From a checkpoint of a small audio embedding model.
Model: 13.8M parameters, waveform 16khz input, arch tc_resnet, norm batchnorm, activation relu, depths [2, 5, 5].
Rows from block 7 of a small audio embedding model, named by matrix and row number. Rows with one number belong to one channel. Each number is 500 + 50 x the weight over its row's rms, rounded and kept within 0 to 999. All counts start at 0. Numbers have three digits each.
Before each channel's rows are labels from the 100 clips, of 14976, where the channel reaches its highest value: "loudest" is the band of the loudest frequency at the time of the peak; "top examples" is what is common among them. Only what is clearly more common there than usual is listed. The data: synthesised imitations of 52 everyday sounds, one a clip. In brackets: how many of the 100.
# convs0: first width-11 conv, stride 2 (model.blocks.7.convs.0.weight, 288x192x11, each kernel summed), inputs 0-191
# convs1: second width-11 conv (model.blocks.7.convs.1.weight, 288x288x11, transposed, each kernel summed), outputs 0-287

loudest: 250 to 500 Hz (54)
top examples: laser zap (72); machines and effects (72)
convs0.185:553461550528445519496497468522442494484435550532500461450620522477431506527572481463481602561462455419468499513482498460514521596451581510505455497487570516426520620480421587447538479506525555547589476539504479332601500497402544541503602526544502565469471504438517481491507542536464515444464521442500451424557526434610388514433519505570461525505534482464511429526486560519485414382507508517515460573528534473472516530496513508426475508459489499533489501491526510402473484541477518569512443438491482519439422420472572545484539564450519430510409515510436638610494448449457540509
convs1.185:363541493411427464580517489540412489500471517464506423517507438570526469481384477470424446472536538512450504496509481479483451423443586500455504565428532461574491575484495610502476478475494544444467448501475487489441515440427465494522485495509483444442562465472556555522545488491520551545464469432448436448403396589484499429515448543475377518554520480444355435524385511542502456476494418539529460540499520524426452466477495572510455456509536516443453519514413487452426458502494508535464429532418545488577393573466432507581441458484473493427558539460447562483453494510432562499515569515625465522472427479519432405580467477520501478466514506442506429538459594489579500514544542473631533526539474440505470515514476537416487504599560619449545463493472476551464408548544493421392510529492551497553508455452488429432502480527490428482524531537540398486562498477558535542

loudest: 1000 to 2000 Hz (30)
top examples: animals (35); clipping (28); text has "clipped" (28)
convs0.235:556511447503474479495508481407553544491517441494508554443495530596468448468538534511536463492509501532554481521490512553534488527489494556403554417491524426472520469546457483488459479483472478453514558462600411429470430500585567441526430479487534568406530413418503472524590470469442395478501521457489494466616549424572540525508555462434482465532493517498531434544497424451472496469478492472435575518448594444449508447535452549492426534473513489394405510461478464589507525484491549560560473574495550341465378578507577580473504448579419482422413581523540576482481527508548513478
convs1.235:561486436565473398471535419423405562530518542552512531476537478382534465476541509431561429542488555575494384548488429523549450441580473445508545544476539474499502614530506542408538390538579475527494440538602537399487508418478505500490544496479459516486498580562465490481403417562556439481498498497583540555429404410508549483527518521500430484540496544485448563492508451517522495504531449542515642529506482638406541486524493533429504470507530487480523480554490523503563461431561523440520537606581570472488514568456565536661507557494529524511500502476525600501385580519432451471572504521490479472580536535503494480564391566590507552616524600559569489496470549481433474473531470468464533518514482452507526445413516478511553490442467443446486467451494502493500508516493527446566507501462440469555533436457484528446481558512467487540515548463548443534556533496488409578

loudest: 1000 to 2000 Hz (35)
top examples: clipping (47); text has "clipped" (47); water drop (35)
convs0.147:441518534423542540433351449557512488526434478558562565544461508493508471521508540477563421457512407524435571457375457552444545509492528489468425443520444507496481453496453496531466436381549478417540546417545425512566537552435464476524442551487489470504504520538536477433554557531484482425464542501477493547525640555479487480535547514482501466459540555493462491507505530493411544507541469576452555572413560470496457575394485502473470374618559528446507441549527417533522534588509556483584543464478522448522516496571445441459485426555486517427527423430393499482539471520470516483
convs1.147:535528452516380534482565461489497527440510495434523551435537540503512507588504541442461471522418492585459443501481492499504433544442438494486451466515529400528343448417513499437583495560555568509479410470574507502379520462450487465416503417441484500448549495535392496494572452450496352538401438517512488474432536464526430405472562537477502523531478485472461448433467501525493457504482508525491588467472506492465499507485475442553498465502487517466431474570478484474438578504446549478475496515446581566442484464537519472489533380520590484544458366467445544523451532500494433430470472520466538548448565507500577549560481518545469578425445501482533491517473493487425546506443516508471473523501530431503444454497487461424500500543528551491441592453412502390465481606380429489530546491514548465450501485430558416488400509470463542472463632477558541395468391584446451459

loudest: 500 to 1000 Hz (37)
top examples: clipping (47); text has "clipped" (47); signals (40)
convs0.23:395542541492503386464469459554541489480440463516456514524456392537564499487374490495579452472451468537479436479480485562493587440493463517464449515528515474576427544531497566456449519446465429520408452496534414536426571443561566482525466453524485351493501535480420559503482557468414455481465485567467475420537620480438540558525509478432474460551572542488487552586495478426449453501503453456457509470475557443512524449428544427441476579484585443488476579611490518472490456515494573488544482442538452425504545496492543544465512492548521499516439564471480608398523506599521573499
convs1.23:529534521433550554439525505535504534460494481489481521537594521568415515509489489481568438563453572516588472486491506413542512485481471514513534489551528496514432464531480528447504444532464513566489441500503496485487531465556596501564403432538498476554430448438555500487384511526506505562655379458499471556514560535466508542500499557403555402565463405533539482477507508476478438544595407525406507579447527523485536543531470366553452546478517466409428498482509463449529591491421502438495522519571463554386416407525583458496505507517454485607501485577523520516508551445456502482592402488543516491442441526541449397439436548484551520443497480444471446494485530474423448481393417569475572392537404574531477458412458520474458550553565513585544471494470418459509528472486480401530467457546484505503382542511504528501502526482445448469492427535512457453492417462509421506

loudest: 500 to 1000 Hz (48)
top examples: nature (71); water drop (60)
convs0.51:447362528446437509502450534490451460428452460451455513495553402592492434506511488642561455582522496497519492427518517533472441488544502532543474552498494443455538469534412462572457522473462514506459536456478471463493446569465480524444596531517448470477453522529515504549441437506462537428418450569446467491443473509471454473366463500501589448535417557510517396437411472382398532511465528413470483495579598531492495420497481457505529547538477519475570563497546588492372510503565504508506475478499466421454573487494456580438479445465480514500517449590457501482517426502455566585
convs1.51:526491497434543469451528478523532484493517525518448421489443427556570535520430466447512438482526451451431500487382492543491476517448479483491437452523585428482467488462492478556456497563572419528523490404432479520474503510511544596521460478457539490481507426474447460547531426520480533485411544429432476460532471540452496518556431504509449589559521492569458547539460434422442498471412478490428453541511479462578502571440498479486478512567472563452494488410498512448491473499446442543454495489498508555497569445536495444747473516482502510614570512411548536561595443440511471406465528426595523512494486520484499410446505544497551575348476437442486506598551481451429484455499550587566433439483462495440487540511459529440564471476555426556529547479337447430538483449435491455516548542536533529403494495456516526397603461478550480472504487525506478447544519455494456477

loudest: 500 to 1000 Hz (44)
top examples: signals (76); phone ringing (32)
convs0.129:538542545457456510501496462434492484469537525524599542508523412583501383487540456473552450534505514528505413518469530444542505499438497543523561541526382478451507498486482536429447452505513531526431483525524543445484430462469467498500352529473554496561515501439482481506580492469558387574443456454519518476474436429462500479545571516499412543525427448479498539637496518553544487446436543454441552489394455497460522465482551521498529349521403463482497571432421369500518549453498501500567482535545604573442541562484473496497494522512475462435384582576491538413432466473509488442
convs1.129:506582454516518521443551516503472526517484445468532542531509469447505484438470502548466616472625467509476500433498529524489459482568469556500532500577441534463584472514472560542590494537605479468472547482495502465422578582421460458516547512486467464522636453494445486548526513476555527536440482573497471456402460433518450475515438524569490601431518409499430486378521568523509618551462464452554584456539491429477515504461539619492573507465455548485446574557445459479503452505520525430461533466460506608485479504481518461540593430447508430500434443508520451510403539520384407515385454510460487486477569493555556530419545481410581508589459531494538497465526455521465480550501523498560487502530508503564472473526543504432504507462530554587481473495446499499599534530528531498521463521467580426530489591491491478528303523486472499495530417543518571467472457590660477495

loudest: 250 to 500 Hz (29)
top examples: clipping (35); text has "clipped" (35); church bell (25)
convs0.283:335477449475475505561495506465562521485527556509439522393496527485593547561453510531472536438558466435532453453460485467552377437473572472517519379555497528478462510484538482516499549587503597439535466454468527521460525422388510551512521548500519530467462556417544534497549493448508543508500476422454384472466543466555475462509500514408407530461486429510433483459533446581484503511446465557445569456474492400466437545478476445517548413411391555530473484521527441530486538389440466541539456509522601522559417511498535534533504521548503409549437501529527448492580429431443493525
convs1.283:531509533492475370593469496369391490536541499504506472490596519557471507442509566529563414574394533491596532526497480517491418422521513555503472422517488587524467461496587534489490532475536441563508566519534546534411442524500524449519542493532517447380497492514523541506440509501497519531432478575492464502443455423479476430487458540456544555513412463496395604524381530470551481581488448433441525483490518541426467464572513446485532520478472393404512445424481541465432524506472511518498578533482496565481542494472548436549448513466570562579576425462410487507510539489481508485439484521425499523532525496406544386503475493516486481414513556481468444421515498469448476464499548459569507508443459469513531504547506409606598506473436518471542529457346552542442547478480424493517440492516530461435447411518528471502409451471548490469475522446608570538491498545390413589

loudest: 250 to 500 Hz (72)
top examples: machines and effects (100); laser zap (82)
convs0.245:436466500504589563508525417524496450556435541496534457496550529438483580580480581492561588431378470352565552491439551550492534456474397482526426524554395462566488549508444495532476519451441517494569554493512435516524518471484473444513404506527492475541477474553493448491519513588509441505537440511432408546478457559529476551439458552570466487497344459493502454484480488563477522504447446515429477473519530474485510465478502479494532472554393439463548428393548500479419459565515528464509516413488486505355555457497478542552579463448530464552437423426469561469450487467464433491
convs1.245:488528504451540506444458569596555526425522546526580411505569441412366476509509472521432474455549488550451472588553461504462461454486593493524478474559403415507457515535537478515452420615484528482517536507458393475577449534467518452508471579404494474537468464471551592543594558422514541502511509498572479471359561582482414480558488535511496566491467528547424423519616568538482555476491502518597553514488448372515514525545476476498497416515469498504424510517551443462511409458465403532483464471489477464459550495504415587442563494515488501509518498533487471475534486435508483506521471461449424507537422511578505444498381508519533450470489551424521400478542420510591535524553449420464407543469437511499536548454454456420482484523514453457509348489575483483502506458441480523452473478479526506426418434475512520479448478469409499508487544529493399454474501541551443385

loudest: 250 to 500 Hz (53)
top examples: machines and effects (76); laser zap (53)
convs0.133:437476466527531481504447595502510551493511465529483551500551385377449518600552554494477487386536584397468562624472421453447454460500492421462498479496433474450524458507399466539473539468502423524498598441440496569526548516527573504544454563452502527526500529522477473509538472489404461500634471479529539475574514555491466468442522525513498433465541533550472455508514534433427472487600507608469465568443569546496425550529518523499428602467451467409350502446578427518472470543515491534541573476543582487482465428544477519548469555520455525460538514475448530470436496460461472468
convs1.133:468432470386499568483540478548437458468435495498507406475587446449424447506498459493512524497499467463434532450392497537435471488494489484554550539572568419497450435464454496433583648530471604443483485464508419483482484584490473471465452442502502483482572498510478557488550493472444499506474400547538521461483431479436515528517518512515474481508460494534394464515421539598418480531467454503472555494476531588544545522581552583568466507471515460465357451541527495518382511477398666388440510500481602501522432533444552539449441438478473457498440464544508455429481547518488422473516560445507533530466509492471459547526558454498527421452484558468450504465436478480499436584449493514488448487561474489467428409431573583444414456501588458420486465535452536508534479515435518526423453498516519496517420499437519453537377517549456488373484499518419505441431484441485456451

loudest: 250 to 500 Hz (30)
top examples: music (38); clipping (31); text has "clipped" (31); melody (30)
convs0.173:524490496376391478560536552484507493420624504562526455393503481521465472487378461429469585535470556454414419494468523518601439549438524448544442536491502513507530475501491541532455533550540491511566484544464484520502436477527535508492390526447497459480456531484547446506430455497460476508460536480519443547517482538470494553448456414508458471410484500519361434475448489473435426530515487550617408465538462426485587531528576520541509579527432450422417576533519541498463519472399515431528385543557597461483489518445554515513541418513510508488493546521557548502515493492392467575
convs1.173:580529541505500468499480499508556541523557535485523496456440556429458577480557479479560414514386460455589444372475551469563504442513555508505435518538509592469543515551543536579496556559527480559621477587534497473426458576416544548432493475564502484584491518459528448505485386529484426557402407419477536545446376420456580441516487541479581493518564553414470487560476447453423485525431458464432495472478481477557434507534482469517480432429528476469527511433456610489532576491493363601497502501520528566456563481517433495552513528484538450536495513509593504577572566534506456490528500453585484600482536559538469512522550527545491526449495403495545584500514572527434559541542492466503520447564439523620481488464498480501504604509495569417540563467426520366562586507485459542530520531457588467476521579507500557464514491535576472507540544485520541532515509493451461466

loudest: 250 to 500 Hz (75)
top examples: machines and effects (100); laser zap (90)
convs0.246:462507517453606514523396496427563399553515494572528481445473460507453579513497509505567509436522462473399580470551551540533509404569397558470467475436508496561479469466551516510513480396438500532472522480453504524431533593446465418499448532455453466465512493582545519500486512452538443486580479424489499520453600573537567517484419586547512463495433490358490463534504434477449586448489484530501540513455409436486518516476449532593543474529514515468552428489584502461475466517524623568497421460566463513396515507622519511440491486486541463460409470433473507495454400427479489491
convs1.246:574439474488497483522426510476510514515480473507506506410513480484378482587480514465465412444493439546468463489532528477535401607523499508541471504497442499482407447467508512420419470503395481531528385436535497481499536540549448514410582479432441510500559493503496516579492492520552478551458468452530379448344605496471535449553563530513456524528463466484351460518601475488488482523467506589562421347423510424576500488496452472509541528525426528529498516446487442467549402504412469549442448508509570474418488530438469510523525453474420376471383444467499515478547512462511498448515431498453526454528379453458457514426445498461497435565518530420465411417461448466470511494468541432473460440556574582511448582496507395483559503499494449508535504467530505456491514485489520496463563462557474417521461444463431453430394526446536540489520524427547441500504550529494460447

loudest: 1000 to 2000 Hz (42)
top examples: clipping (41); text has "clipped" (41); signals (38)
convs0.212:431568500498493603528411560534489500478501481455471563453556452497496489548480623584472511391549497538487494458470594524488553534480559455525433479461484487529553440506496396530502514472526487436508429529476547485505527594413474359504540521512504556593530533493466553430520398499481556493453500498440442458569510554546591463494545487481461548520481587573521486465461469384481519460431450447565574542439497578499391445459447552440496544508500513501509470448505428435466483612517484616523563576490493441460412407437446498473478471514567525418545503454437468454519554442448436496
convs1.212:539426523576472499460499461522495470448472448399586528451546515609586454418541545494452435467461443525578533396523511460497507494526483570565489574438504500519440504509416514399460538488542549502461440495437493483536452571560473516505430450481501524435468499567462436628462486408513493516504320433535445534449429476489475513543506413465449489493547470541414437546439515512384491441431484467486479503434519445413445531490608542481507475517520557464496517523453426544436431395513487527449558497470644494538442399535500487548450447465506495537465508449504496527627465524556515508528491518530537492476467530473607491453428541531525530489498498461596556537557522539473486474504452437454506476497502389544452448582552489398554455529551471513488582468453501470565468503505450554374555504548479499456446524490548462511570547464494623441395533504416465437473478490522438443